From a checkpoint of a small text-conditioned spectrogram diffusion model: arch unet, activation gelu.
Rows from block 10 of the denoiser, named by matrix and row number. Rows with one number belong to one attention dimension. Each number is 500 + 50 x the weight over its row's rms, rounded and kept within 0 to 999. All counts start at 0. Numbers have three digits each. After the name is the row's rms in percent of the matrix's.
# v: attention query, key and value (stacked) (model.decb.0.2.attn.qkv.weight, 576x192, the v third), inputs 96-191
# proj: attention output (model.decb.0.2.attn.proj.weight, 192x192, transposed), outputs 96-191
v.95 106:475586565461449629454484482489474520450544537473511506511541589499520493502489492518417521501502487545570543529451525453550542547424476382673505497524453488482507464547412513458526488511511398580482498526480473435546494453549464554526510478478577471524515516525528430485471578518492490527
proj.95 106:527484552415510486542484510519520483600457478470470501500460539554510593491477495526554466490538517480490420475583403481561403524584565591426552598465547493490473494534580507608539530484532539417452541571469545519488527454418499527500538408500525510507580507509457530402441346298486556432
v.96 108:524516501502407525539619509549455575557523471525485453536473452574525421532528554523512513439372385563461569538550495472579487480433502517716585512532596582498580433541480515481514540500578473496550458382482499519399521511501467484429593527511578492498532550470424472501510467490515438551
proj.96 100:472483457556510488491454524438530511490474526493530538546494532453502561456454498457390513511547604463552462426539617442443551558540452446352440551501447421498422540480582545486547345515414470533491531509541459497600544480532506534519381506483469468471429483498544509488514531622461619520
v.97 091:498601528490476468551446506462445517607481469399501558523540429477487501455516493464434503514530537476478490491511485517533424499503582504521461477483500477506492418614501482549495479423495442532501591505442551741575539513462633470497512542477553544526470353504479541488495482504524473571
proj.97 108:552439419436507517497573586558484489482548537514477468569422525600517489582519501478575484512469452482518489543511399485442515543466355511465596541536488533531555536418523469453465530558505565432485448471492448424444449516556481552556520482581526410468498604448476457492469526568488562492
v.98 084:532526480496455403358620537536474504559524434524351503539540475497452490558493528488497418479439523516465539460490476541563588548596514469497516518444553541465538519515451413654488509508511499507526552491508464497490574467479526458479518460474450513353550517606457563489450452473567480446
proj.98 079:452525488511553546559377506457512444465520575505585449462498533529507567475539461475464513525603390498476444546483539515443410471435470503546485451581508445504530438464496576370509521514538494470468472514486465490498419544563466493537465588505531512561502462418553394462535567627431512552
v.99 108:502381512528518487525472543538563529386540483514513492505551524490478460496404452514530432438503499515488530474503527596472487504495485422516525561533533504516482582445549575469558514557483574469532435598539506397445420500520444589460529555474558435423468597478526486541507532516546517471
proj.99 116:422517523552499524479477468466420441542476520515530454518459529473524470506550531411488535605516488571500513500515599462579535475505538516511391446442504514517512460586444450515497508453505404515481484436481456505544520452482490380455531448560446596590554414538563503419479476349512473566
v.100 103:485445458440546439515531565543463545453479463467481451454519570556502541507402475522527393478459522560479482529580516505529533489461509516468462592483429529626490375471443585476596526444484446539534490510448577493517530470480502604497441514498651418452547513449480495429411542481508543537
proj.100 108:493490449704456539497548536459572475532529520524552529527523477338475470506512519447460558511465518537477584530473565476525513482499470461524480483438541435442490522515531537475470388514494508460502452492510354515470480587520475420481493504490402564505509476525568494626651405651476491469
v.101 089:492476391513444439529487493434439487551474478517423556526408478466482515490453521449560399598531533521408530525391514584449530512479573527445508489450528589429461472543456535530518478517492533522500495535524496487367511502483492479655533513509598489515455543448489530516534481490480433469
proj.101 084:473488578522507535425551528537537547464467509474513461510532576530456427483503511468436548441476488476562463452531564469514429458613423462597482457529449481543545523476488421439522475458504446448515527450555523514582503470530469540381460454549429493519519466512471493459413520602576695556
v.102 098:488457477485534469496509480517426459538480545479406420541495581582545461497485533522451485446373603576481528553502485486431417528440474476534471518487451484486490440534524642431535507505488444446457491466457554545448494508418487471534513600516545466514559554396472482482508400477471504546
proj.102 098:477499521534401508539524550494572562460545451504586580524535362475509520515528530569496485522505467457550543427465542424560598442524527411531548508500539555523497529495471464545490492480518533625541452434518459499590543465534529520497454447515421520456395518529426451516500628580555586401
v.103 076:439552551528481329543412488461520405521442507432561458453532435484448503509441563527452622467494598470539524445438517456546544506400534450476445512467440509537475463451523423584459488440496518460498528540446495513642550516519493458447546527478613446555473475522555436521450367481493558427
proj.103 078:531481464440552591443551536525412567482445514504441476533474530530554433383556455403554436499480362579452547563528497561466457560531449512500466435581540535476558539525499563441504526557581482496477522449556467482396381527481515497568475566513461572456556454477477477621495607553456471448
v.104 098:534534553543568407504445490458536476510514525528623496480493479472524477545469493514436447435566471503540504426505488539544536489446528406616599524530587543491563456571547503619484534527558432502521492462534497492662454536564502488428600427472546456509588512537524416486571532518553518437
proj.104 093:458475463510506573471528473509464536468464418504446471512470580542518465381477545407522561538490458533474523511476439465452518596515381607400406471489483485523481532521513524422569415512445510410496508500492453508359524498439485496541454592503479549487482465455560547559395510381400513571
v.105 084:471364469517485549474526520514551512427482499528462485493514562510497507562471505523562507495511478519534474519537509430444556462498413449477466513515496492496496510465514500519532520529526542465487443512490451217446507472499307507472477460520426524520516556501524465518485500519423516470
proj.105 109:458599587522548467498395398467461466527497508507532523466522454482495523438468480515433537516523546489470444454500560535618486505484666545523470488491535477460514496549480521493503499468462442566520569480538559597550484518503566433467514486429509562482528407553513536401529458367540432489
v.106 098:478392483522499472465481541488603502349531458536446472486501481495512481523462538507549453460486467479522518520479497585465590507493499513482519484487516515530460591382529476443506523516519618483489441502525457341457454512546425542461566586533521450432478620488520467541509497497544533460
proj.106 108:486549553583549555491476428480440473557438570546564494482474570459530509472496470483446554560538521553495465446532654496580476451530571473480409520487491456442514457600467543562515459542496380508461530550539517521533524460421483458490467456458495592572573417565545527477525483514490454487
v.107 085:536491515527533517433499484580532546505465633524429370509494508486483551526512488474470460525475477509493452512410541496492520530574610426477515517461581512599506523555359457569530554530473461445457542510518468524532514509529481508494492499486429460535603443467446517463474511521484515500
proj.107 083:466523515524461504555478471437578453491553419457516583505534451502488570507531524536527500488502518486530515469545361454524457475474446534508557511481426518464489464409595485414500452501485501565530485487485503514504528467474506516556577489493527525436406536539528477483563473272532405474
v.108 086:459442461500473410683538492532534514558470439459395481557583463571429540524499540426497458564492577484469509469414502525473475519424496383499487389512451490473499424592455544540559504375490436511459481492529501493486487480412512566497451591476669474484525536471463617521466514503490527522
proj.108 088:513509467562561543378426473414422473500589572495622470464426533384546404500487505626512538455423457488523469588574540461492544505545506522516537560529523493502513528455501436460448454618483504516491478495491470507516499581528489489497655440576445528502448456498511441384568474499546461462
v.109 101:563492487489388453432552514480637508515473517445549508504458531523485497543528500483479615596559598517533538420513469537542575483483505581428481501462434523494479500516476478406529525615494430509406510437554479485520461522473475539549456503553458409552506495449501503434502530463572454482
proj.109 085:477523498581572513535489541592374549530556477549496501558491454464547478509514495551551401483403399504442458520459652458495507472495472445528500500566568496530515496492477542503508508454508534492566496539476454492494510455504532500474470520414487566487469534527466449575533473802431530502
v.110 106:585505550509535456501519473482474535486526421412588525475549471523513445473470489543575530415413516565505491582518468487554328399408502463557497557404458390563444382527556529492520511572542487527505522527461500541542429538493503493492513527494606550465577476492450456548513498471430509383
proj.110 099:370480449448418528529449552523483478495545556521464464546414489490516533486523520455418513533524489512548520419497615490500655611479512510447494477530598602476599539501503581439486552424511478550504488404488518488550522475542524491529534497538418406472418513501559553482467535614525522548
v.111 089:417472522460478490442524504451499534467455543444529474544493446517558464490608598535552513487494459548426545555599469397535554441570494577542485555493446470571559482501562416521498463535638523460477462419513541476482483460475512514468540526522479510395564435608573486579521513489519520526
proj.111 092:562504485426546486542490521521459476520582495547537461499435497571471532531487431534507529526454570456545522399462526485544538547410573483451597528478486619423447484495512572469533555481379487495510548527510514504549495498516502489533470456502637472563438576423410579392453507518499553479
v.112 087:485450423519523468517466525542518538469528482447441464493452448468406527459456529478533527479489553480529502483607502568472536515474612520459444450458438480606427456495512580494513517408493516564542502511429452510498474543500476489529505521521641386587512380456511535549426339493539537499
proj.112 085:531493550509532526522490539494510371594540538488490502463556499464574497596543480517537515571508473521498494529458481524593454443508487518495541561502478577464583532484566350527432548573620483507447412529520497496470486465496493568491546422468356596493487564556472523393578485530483403434
v.113 081:530538625465495536415474555504489550436541518447502367499514534480523543516590482544457545496464521520529511498582506505506439431576519573448525517520595448538542442465435467411441547594435531504486456475508440507435554538546516491444510493532598504548435547467570457540473516527511465523
proj.113 074:488497487424548459597578492486472435538433465566436620501482421537540438460502484399510454547572505504464498555493462586500505546466436460529425554460448517473422523539562523578560480460612445475580560552501590504581527493480499540569381485437427494491557464564464526494492510415440547483
v.114 092:458491480479615556511393539495581471374471428518498458504476518467477568531514515493533514501594494490474481471555506526592483506468514497394466393547487479502456510453487481482441502484414518488380448609539449474497491483583531573493490476462528470519459501555539453559525441516584541483
proj.114 094:604481573406511487495581496463385456571460643473511513415444504515525412486540451426544565514506533506490535578475489569439479470531502579567543571481514581487495503481495525550502550472575505538533576466493629479454500498438469489509479463507516501570503499486506586458384500469465472500
v.115 103:539525508553533457535532502566465527556472409568488559505527475546526473508496486557501487450467574431515426488566515480492373526440514462529551544615572443501485442501555545538455556447449419570636555455563476529381489510558489493432547475509476578434490522470554584504500465501431491493
proj.115 097:454477511388418469441492461443436487462554492517496417522506509457487506432453520351443483539552387542517542512505491495481574469506443487505415531427488482493460535548476495467533433554588526332488510482433518524619530504467518487504443517576539417514550489580483428562505551469516552568
v.116 105:380499535516439514524417459366448490476439533501454400480475450512600517519486420459484555544499495472512473501387497482492459474531516465429528580581435480429508475505550343458504520415450451501499522451486494482525420513502533590422542512512441556513485522466603473507502576506465490502
proj.116 099:543495494529553481411578462612539539469548427502531574538501569453421443473458587589508488431467553531536541510592470479526571551515492480568502495398575457546492504518509577532489363608546487488512480522501564524454539504488511397537503515540560451471497492529436552485496409406492485558
v.117 093:599461516504448645471527459516528508501512536493457576549571508444474437487547431478483464518452531344489539411399484495366456558607497500575476492636450502465469608499454468493445452475480573446501519528589493468412468489447455488522458539573427458542437548475516539499513431476572477496
proj.117 093:467537493375568414544413455532497423538491486493477522403505495585548548540515497579539464488605449540495411514558563531591468434507598479473561527472446522527510449487470457554463653497546461580539467519456587478557496498526516539467608427515511506487481515502415441338411510476540505525
v.118 109:616500475502475534429574516522454486492513563415567500507513534508512507477487481510539304461417418548454518557439514458502554553522437488576480585508617475561535483478443525499543499539539444533523525528504520474525526512474494413484544450537447537489571559527442466474503627506540484533
proj.118 097:424487469456464488622460457465575441528512441510477517517526499485464566517491478465455636490547605510510482503516427477459448490524540565472599412462424524482486444498510474508506530460420513461522496462441442495448522459513488546521511536441568446408439478426543514440506445307456535499
v.119 083:527506430509485559505497461544484530475520593503596473442462471484533537473417437539492512442548484518496412521442553539467489531388492418436410564572585480532513506469456496464485544447450440524538563607449514496515533509543501502475567395471543519519584458491608504434516456540504556513
proj.119 078:463467540491400496567481458515532539461473436451452553504565537500479493526530486512576496512479521527482568525477402484515455511571478572587595417432410528501501498542542484577453501511525559515482476457483535504432475525450533517484418548529463496463445513540404560542550517257508465486
v.120 121:482443490495505510491471535489441521565488517491522517478499533501520530550522462535485553547540534545504450514558497420558485412484525524440466486474479460489520357613497467565491509451493428550474538487337512432519557492487448485542475428490475547566492356557489503481497471516421459508
proj.120 126:500531539465472512515544497549516483518484487465436438512505437529478535443475551401519514467461458400483519492469336516489492601439431536532507530537501514537547621429534532392487478507450583386501512504622524554476444498577589530504510526518542443456547571486490515519478497465521525517
v.121 101:408538489503616545448497508487460463566428513640401510477445543512509511549503574512504484547560565545537455471542498437523498488451498508440518455473446522443441410565462452562479483434463397556537537453457545436452531494482518571506483424447566597480583464519546579520433494471459479518
proj.121 098:590500538460422527572525474623492551470542482405519475457589437532485557457474422495541523511471392361442581506409461494494466480470492519566500489479505541482534543442515506510518579506526592363484496530520513537548526479481496425521540506562500411569464539530420424454539520613487533499
v.122 096:482486575477430541467455514374513506472500614464508430496535479488497452464435473483498496527495521490524553522451495446541474481487534599597496480430432558472450429527514460379525464538598524503480483428486548484594434515487517513475543458540533426437530526459506540572513438488486437458
proj.122 095:486488420620577499560583547610499487590537513517462508525481548477530508528528524443489461512448436434483479474563586580499565521501428471434493505525471489539523555515494519578499445481435462484512459538560421472475498437548497436540525573423523572620446476471508478496427527592492650532
v.123 108:520477471524483475491404541445503411477505439433401446459497445449531534528479575505522580539559486434579483422460498568524483433469573584410510407505551457496460538427496453435452531528411554550460525481555507469505470544561502551448602490542456530514418507548440477515557567520565466552
proj.123 112:506487543392516551476577447582478556495467587559526431516460538546514440429509421324481503533503445501473484515542446526466490506496405464503490547441432488481465508574520499529526494517554496344487513469507528493517494451466480534509486532513545468548567481482538549570408474382440623511
v.124 104:463516453512430510531571490539455491523464521505561435525560564544550512506475420560424482446377524500490506538456520375440462546528451390512475514586593467446496515482470652483513501476485421460545527596470494510516532472442506463445477429484528494484520629469518465423479522532470451468
proj.124 095:521494506543493499552515482417582526487520494463463548547533507432459478432495542438442446490571482531492518526532428482508568527494419547625527479435433464551436497511493420536524418503487535516535473351481455499498486552552468474525470622483438521464471461441475489587552553376490667596
v.125 074:491370555501534502501537505524530489480531491523476449505534593547478508490466473461483435511539531532488495454493521579479481489464452468437464529515489475490493533510541550492545519448440502399524482504544486349443493472493413599502476515458608470475553552481557540498460592551465588504
proj.125 090:419526465586516508494442450483488470449521477504558566484544473372494457517517503619524518488412526481503545546479465454564511451529629473526463471478588501468482478516438510534447440505538474587470412543496492529506507558520502422449582460554419554496466469564499428450617417266549368451
v.126 108:477499451495410557579532476470482522484504517450591513520584516474546487455474448537515368387424489520492508559428494427456435504537433412621481614536523516522476437468543547496580479469490421531563519523493533518566453494495516462502480516456516509438519580431471453425500519483489506422
proj.126 100:509495468546534447435536534530567410476514452533436543554427489485457527521489567434430581519526564577539543495580563481500605543494519574464517445456575465515486467485446528509447483517520500493496461389438411498468536523505494484515522530512421462460423458469607514597529503558491508592
v.127 099:456511446505543566498524533486472453447492480541429410515412546516476522516563570541529383473533528542612509478608500444533609513561504495524533510389511507603467409424435517520492527458503401559528507473514479493521523518542499515424484498471628464405560491494506518495470404520606530491
proj.127 096:588487564516572518513534518552580468528508560471475509468535494427520539476471439406475634559495484474459574563443335545450476432440506535465508509484510555386493504490572496549518444534529540392468443514525493498445488515456479514563508504427455531593462497478564507601489544425416475512
v.128 099:518486554510528534389507504498557578522434543480520591515510514498473449497576548448518654540461449464429512397441508569571481478542441642511508553509496499532478495475450410446469510514554572511545447505439487515552556496505492533460533514523447478416542504469518581527486415523474483454
proj.128 089:529521462553530499599545474438557424461548514498483482510513489452533560547439451536549362507542535526584519574536450481482641464516582453481478522446464508492506560524527586539516404494460456418471475526564429478511465497510510469488412525518461547552439472480463499547534539388537429543
v.129 090:582476657494484434578492526466554554498522481448523377527527546510524476484429460520464546494516427522519462502469496552578503520460493499467531481471488497527539469571548500414479524570481575557388467513572552552495520483477462515516363497515513502425436503524523425440607483489528543590
proj.129 089:510463428457389467417461487469388432465527449505506582497460426470502481541538575442504538492544502540475518520555606525476462453521407447466459487495522378535561500505477518525537511488461425450559511542508473464519483532474549519496581572522503505457564460487453539540414615404551444399
v.130 064:533504502536511604425560518445473462453664469529476550523571534439491500480392466500493516439503509443452479520417503518537471474463488431474443414537423522371503522604525465486485496532453451538452574473540545505424404469473506531553475533445506543509402541527446479434493390518538505504
proj.130 065:442497528426427428484494476575504514566400433479502442546463544597537466480499529460480449536475444498453512465514579487451546567538456478504574562487547465567465475494490484495533533469615479464542476493459407500547590532495494494486381479479539495531532499459522490547440654602535594493
v.131 113:506456574520453583514551517550511509481552459437569471580536521455564547508504506491348487532568601453510560490497496433486469570501493374559469494570472568562551571542487465472457470504461448515477461491581497467433468497574507518565458556571521397516438556511528478418536492517598506570
proj.131 101:510551503417510433434451424437402469503527569573433434459516528526462428548435491520592485468390449496527566426505385507492559491518444521504622456512558491474468470533565559449592492551526508467527450464503428483485537563447497547390481412531543611482473467483457516565510526342454472406
v.132 087:471451583465464539487511457486515547567537518545469568483492496573523515474587547485452523507522506503545504472463480473500488494427512637461504564520531471535493451542507421414544509473532446561506468425461519430544544541503535509592491552525472533426506447444459554588504435484445463437
proj.132 090:473523593578548436501432482448439482457517534458504404495468585373498515525407463585502488520462441497442516504563543498532518514477474482486505547508538446458493455589454570564422430494480512435459502572502495523505420587452507499475466390545575534623555513479542433526486570499448525534
v.133 083:507501394536518467615444522453423487486602524477491418473468516529488505525479538576621457553394510507580569463554505492546548586421498507540550472519436545456439445542374579446550498538557514545501447552449423509493539432471439535553426551482615510489531488570505381539543376495535562446
proj.133 077:556507592429570526508486468535563525492429472516443542449508551513558446460515539438448513505589534521483477514484409517471377427542470443448461459443485485472510592534573385568475552495458444390485559498506619487466462558476538492446612420500451561562524501504499599476412579318415412544
v.134 079:499490493537435444503526489467508558486520477448494442492470488476459603451426430515478523405344501560509527550493487476462495553546565533496508531427412503462455481578404530429525536420478503509373594445485463512555577522446440585619463468497515431476478475422479514500502532472473545613
proj.134 077:446492510477525533526447543580421452428462539512457552514464520524534448469522490461492507580636542487474442536524640501565494456395492440470498513584587460497614459439495436498443539520481467514513442540455571504438406502495521409403528465511488483564553517561542432406413535695487482367
v.135 113:459439642484519527540534506503506542440517536425553476550437594474481546557526478440388520412581497618524544471456494493565455501525470433581599601499505527617532484440486457468442530482509468545482468516529489489443435556507453527559500468489623450532510584507478471477503446504544496518
proj.135 117:503529408507536517538496489437549393545504413569449536431553419490477486486423469510547458581485454364489450502518516547453580432493544481431400499517488455456542568515519542493574473533548472409472571557549527467568535446496476558366565490528435446516515458426553527408479539532537424470
v.136 107:518551453548458469498428487519451523515455538505472502444523521596559439497532535548645570537451557519532520469545553551566479475524542456361502519505440441503425503518540558426482489571496480543461375378444492450478549472497486513492551504551404496439523524520533574442484447542482515429
proj.136 088:494495569401509479514549428478515481470517487470520522480462473448531521467522509504480451481523480528532514574494271422495489555448503574588518486491490536526522505552461456542465547478522507469537546518494536526452465473470520519562446475507517495490439465536493493512456493162462507481
v.137 082:412509547483550520540464519429527495409487515669567427497560495420530519543444501487513539408578529510459427516515512497388464554448505631605510457445576493370537513547460560477518463479403471464518508575497552501542409528574538466476584449474520528481521434428555500582498602516424536594
proj.137 080:581488503452459516526599519600433502560479412446475564549506430602436476485518416516498509646423375466485503444482544492683556468542546418396530554524439412535488493521520458529461523584556537436496548428484473545497551460390491490515515532532512467493550508561476560465532503569584565469
v.138 073:510462519525585453482448495521488511471442487418457550510434526465476531478550509442412569500470443480483573419449519489431530470551486499404463498623456514681468499466506463406540514494506539434470493552485497487508527412448474495572476593525502468492623444448495525427441425507602542563
proj.138 069:527531499462415505506507500454504580487505596544550489497576475561550484535479443521534469490588607477511479557522451450525531495476486517550569472454449590439523583517457517559468445457456485498515489451531491462564461623526522481434492428525544528471344552528434564603548577466471379419
v.139 102:579535534524592538462504528471423452493497505543539609477567487517463416521456529494480563497591488486491574486489504489512469452511505482535536482524458511424509538506488463549529500580426429453626419562565456444434364467513488505466510631520510529495506489512483675457447515488516494598
proj.139 094:462486456494437504551542442424464514493561522494503375477480494486508503508505481512551407527373511491471484462444513523420572606573455522565498517524506447550493527570533489434491502503518591533511552437434532520528612487498517493508492456538465474465473476507413403670565488498547509467
v.140 088:509496551508413580489474509427532494449496535478495418483525477472467474498422484543599510516486496413433489520465475602555531504484527553433567399463415501332462457570442509576512524454501520518497496506475492534509512495461506502391525584496527527508409477525459591544562552488504560594
proj.140 088:519483448507602461514533507599493517490549395528472573508578513488543451515520523486464433516443511580521462458550587498477482514613456458622428592443532391573538574533502474523511436534540483441571502467467497503422523430506492516548442544489464527481513477481454424523466489603550442426
v.141 073:510452468479458497409496544537564500500473526378383450559519484459523589511479439509489467474555528407417527542524494391479461470560545529500482495501418501518536526497449422417455516514465515421400539488536508512425556497446584544562411425593575565540441567492358443419525446492458501552
proj.141 074:492501517483495503495500462538437538480523521580496463517451495536446387459550556489417567495484612541543588527457462538493481550455458412539570463459547532486542426474555607544516408502510462567530408456470469478501519596510478477472507525473471452562490465502554526560541482329515528399
v.142 086:637527483506503539477603485571422421567515468478458509429448573492490430448412410465593522450451436465528481488468514496527463516556503436546465474531451592479470588439539509471548441581580483484523459556520530528481501453472485532486419481485508484565553507501456598476493329485594443523
proj.142 086:391525495477465473465381479382629490469462525484490512489532461487516584554564609455396452483579592487534559460494500529333572488557468553513518474467514530542507483490489492540474483448434503586527472450497449458474564495542504505531519560464472546466404508480482353519428588547508520516
v.143 097:519491409530406609522506562503451586433525490497515513502568463530540392509534557522609622436418590429435569457502500508511480467432472571465461489535510527447525518603541433416564466517513469534478506459458511477503443438473512499477466537551492513484423522407463534454493491491484535486
proj.143 088:453499583531542421521548419541532476498538501505512418504408543472482515493507472546458369541413452547541504493450605483558551579529563399508539468461558490505386527535469564522435516526528506519521492474498448486461467513545534474497544500534458490499503463525519511543523578663480431509
v.144 099:504386547516467484526522463512481473532484512428470503514415567451509502450558517355351517558556469488478555502446484427453463582526460493559531557582536495581458535521539524481396496476497517470525511516566491378557507551505413470577526483573544456566530544498414502537464399471534514535
proj.144 110:532567450536510503483557471534509556487501512526489559413596419557530469524421455588586468424452499457530413477598552564538597519509536517384510523539512520422539547551482531470541505596499500492484533528511513542501484481479583561451561517528488454455429493482574525495500590642541449454
v.145 076:628518471534623411493502542548570499491412475484490453516434508523524482511585594519532616553426517405387588447535483555542449518531523568409550475467548538390532480527433430394541508496534564499500430497462453490504540492517423518432600462517498476512496487506427568496488499497479459534
proj.145 077:455491474392365531497422461501490458451572542457517574502475464477473529472440467501438525536550521578675518545473448463529485512419490494479512561494461425540482503508494603563464500526452486460506450510505555510461483560453542446525468509603450506541486476494523494528554494365501583479
v.146 110:459595398517512524494510584489444515420540513453599456528482406508435447612489505616576510423435545524545551484454480463530486474483522375548510452470479528515511548493424509454560535554481488551450483471482437550429444458610494512440505519562509437507436526487579498419502521488500490498
proj.146 112:501443517389537495590485394508506393399481435592389479509520542525548552427543441404471478505538475501451373509570508510470558542573518558442518472512530453538544544492530541564459553500471524458529497502507596429517533416391455507404508514471519473447496531471488517449509536555519449470
v.147 089:568472472507445293470552506527394499516514478495519426466457505534436479516523578482399494448444409631474472513444500516491539544458520456580554557599488496512503425459529493496520529523559462469542444542483434580460519489514449533507505487392524490523470459532543508494506498473590473505
proj.147 087:433516402495524557498451549411562469507479495497515646499540454490561530500438531382503472542578510437514474522543582529464423441551440492456421389488433537506484556439501417517496513496468531493465548476519568462645462454544492484475557631557450474449491523493416456499473496637487519460
v.148 095:567486571500586565494537480497567446525534519558444540518517529442424556549449385476435459487594452439455419481448522541406531538515519520604527544493404527454592580504495450541493483519449498513486583489515535516461490538508500499497527438500472490349562490508553535521547555529557476505
proj.148 086:531476399432518529525496534498440490473432474524564537479546448578543492498531503513570553544538501499496498484530430492576554456527501505396496516571530469535479464454508505508552566480492481471480471557513467498477571491471506492513467478479559479626541481526501499421461495396515604553
v.149 082:405504480547581531606414480490502511416432546479473436506559471501541492545482576544522528586535562489435499512497506414539511506610520563406516514472575602545536452476519454554560503551398580497408480511497513521545425472456483403444536529613504552499563468457550395498488591484571555488
proj.149 078:637472513491454458462614489478509552574496465518523503458536437436447478494486508550536498453462512524518479536472521555543470500438476490508459422469423377499474529548487590483415538473606489535602551486505538514453537470538531560545490558435432508419463522551466634530590458484414380466
v.150 113:512455479571473458480533533511496603502450561431517460535390456481499450513534576510476622460514533567525605522513492486499502493468505537522501596514492533575491423478488486437463498541555441548479363467377468520447390548506553564505438567567526465578499613504531457578503371498507516518
proj.150 116:499496496426489492575503362429544371420514440506481610497560539400490496467509457457573464491514477445479527523484544422475532519533486513419524427449401409437518533545541514616522458424470484449497557495547507505529526479409468524457503496457484514457478377446497522424521619418439395394
v.151 102:456466617476468596563478418502478408489567448507527461429542623484500483481466442472411513532509510561500448462486482542531476530496539416496531493546573471435479538585589520522492519465565473543507503538593528392430581496435349477505522414474467478494475481531480559473482503475518471535
proj.151 119:544525552530544514430478562549563570544462573515450452492462455566502521531488515507497429546464470446513501478513522566530513514474534525519444564440561563502507513528385475436473569556512558428440522541482564523531448508561569542550538514609517470542519566435490445515460487679556541547
v.152 104:443533568556509540494444480508506424500469486521519491462470476524456508510530470558496471555503550527422572491496503537504476535509583471428525459542459503458542531583400419446576472651564452541482373552587464442355536518469462505568492496530446401491518458512520448497490416488581494437
proj.152 109:542509562436485516558533453511434516448600571450427399484480504524584493531489468480548569470509441471554448505503488493539475542441467549520546518448579435545501502531542553470412612471432497470489520506439553500543481509496515537457562422567580565498510546472466543411458540510457470507
v.153 091:469505401504463458489561479539481481490488374512562564503580518475479614512543418511454408537550585445534509485489503483408477479534529404624504539546477417531499495498499478526460511505503462454487636452530516489582467490552466539535481374462514463453501523508402476457550558511498519484
proj.153 087:521514544458546546543486488552442542506510559500514436480478427573499450462470490423505570447460436512413438521538441455568494523396491529397529421517480575473543541508553528487555537537429516496477438533470496487407508513494500440512524549500515497433518500539588528484420421433485594519
v.154 093:572489517488530525419454563448490464401488468509555528515467597490566443501506471542564513410571546479470528563611499575377421381581538486424490465545472475500518546483461466475471521516460583436575490552553521485539447489415472479483493479541521474555497482400543456376538480535463497556
proj.154 089:408505511544475524544547440568593561552590515497443401444524446511436503518498529483409441546406540485559545445450380446592514544441514438573493501423564577520434514503538542559501453548583487506443472418503445478423545509538497516510541541530435501473492528578519552591433480301550480455
v.155 088:432470520546499641532571459506490494532626461443473516471509547476492491510369419533447396530563508549578472534511497428580484519503493474583531539447550577506542446453425510600592513445458410551463519516462521575420385574497535499421506490526539473546428502517513394499499557510612470494
proj.155 088:541505463446599429490449536524594472555397554553479436560532507471444530483535584528460526554448555454472621416417533578501499469467564490558411510533501525451444485478544522462485519444585531461505521490500525465572584540500443478532495510414500527563578512441505543496558456612400527575
v.156 103:481453577530502541489455514438562566386507501610418477524481539476467496544544498520527606460550500569429471564543496596454541396418576601414560520445521445496552535521480402508467533542563522495448399494432542500499441521481558562456466461515508468471526588485457453545532514496526485409
proj.156 096:537501483458501593512555427535476468498585487452566542451476457519478468487477431488541500541434399447548477500431582489640447584520465436477427575473483449409466532506519494499525493486499484460451588594551458487486603466536495430513572502506446517499525439531562550392431500563473518564
v.157 081:460516444440434494438499529489444450476551484537506585470453517553491463470545509475397436576515492551564574530541496509456470435421447584627515532526485495503554430441509495462589492514452470493533480514477471474542524487500493484448461535482591484476428504402457408447435517519498441482
proj.157 080:421493583567574505602501471497504566523549487465501370475455504538517598520462499461582521437506461453488369530466478478491549545564524456400538419461483535544436550533509469596471527519498545515450600506574498506558475433489498504568524445436414514496559540557507585574510487503405518482
v.158 109:527449541522402409468545438568566538537432535468504524505481519442523555374536513406387477569540488487465522522515481558485526545494459555515525590476483513504491455466530541587401497482554557474492483508546484540587447560390531489523448476482526499518517554504469444574547402487533508478
proj.158 107:465533441473514521504523566412437473509554439470497537509476489503423482573462535563589589422547430503543494565449609446486452436458439510507489450493419473479514469464552476444620417473488458555525510533504454508452499472608489553527549559404507486475500431540449571475469549704458475476
v.159 106:480501668486525499481497495531536457490446492465426481540413596516493525470530444462394501502565453623537549497531496509554458430563503503458544535500545433697520509399511486396395513528559525447526412542597530521477548534499470565573450453544546448557536545489476404418526418521590471399
proj.159 092:553504448527381530468509490454463550504579518515507462453548390491473500584436521454534532453519557389490467534529459489403560472441468438548529502468423562404523521527534514573584455487454432525431534499513477468535526519495494475450555482458465506423496570456513597533445466419437465543
v.160 118:465543566512456358536580526414487515536560410474564490501524539494556425521495581468487515422476448524510512524614521406476569513373448469510493491497607438540501477545591434528497474594448371482494539358513451467593453471506529473378479543437475507455586469523549487500478506528470568526
proj.160 120:491495460419493591487349497573527471498438592483503517512460496586506610495548432590551484534513546439480479501434379465543450458584582499513537504518409564490527494458488567418470528416519557535508488598485600520449527431468477553562530402468445447483451526489438527428568489327488354480
v.161 110:493562589486493598525527464523536495579509518417434485556514569503480533505546531516478552505496541444533538511496531514531526489435566499496497624477565463477534446543546561535505441451513415528443535498493537567505501562454486516526525460542491470493570554458466440455492468500405491487
proj.161 117:519434425475538420461429548493462500428501482548570538507461515514563452470535471493543445543471523609481499462416473497484499474612495495532484382482473521572436549498442465494474611512482545464567528492476498484525471435497503455488494544475535494452459473560498542506529549353573521478
v.162 120:514504530496564596444510470469398475461567510595456527486499587499480528534493402505547596570548484525471493469404475388448554517523482542513523487539469500462496509564455457535519522436446471377488499526442499500417573442493498575564446427494519534550521415543453547511458482471446519533
proj.162 128:434492487559482462514473481470628487514501507453525514550505446443475478498550610537437449414503503505491482553586484556531495477461541457454408472450554471522513495458488475521454402549537539664508447463558445498535466567497529473493604571529471461430508550395580438418591527600520356452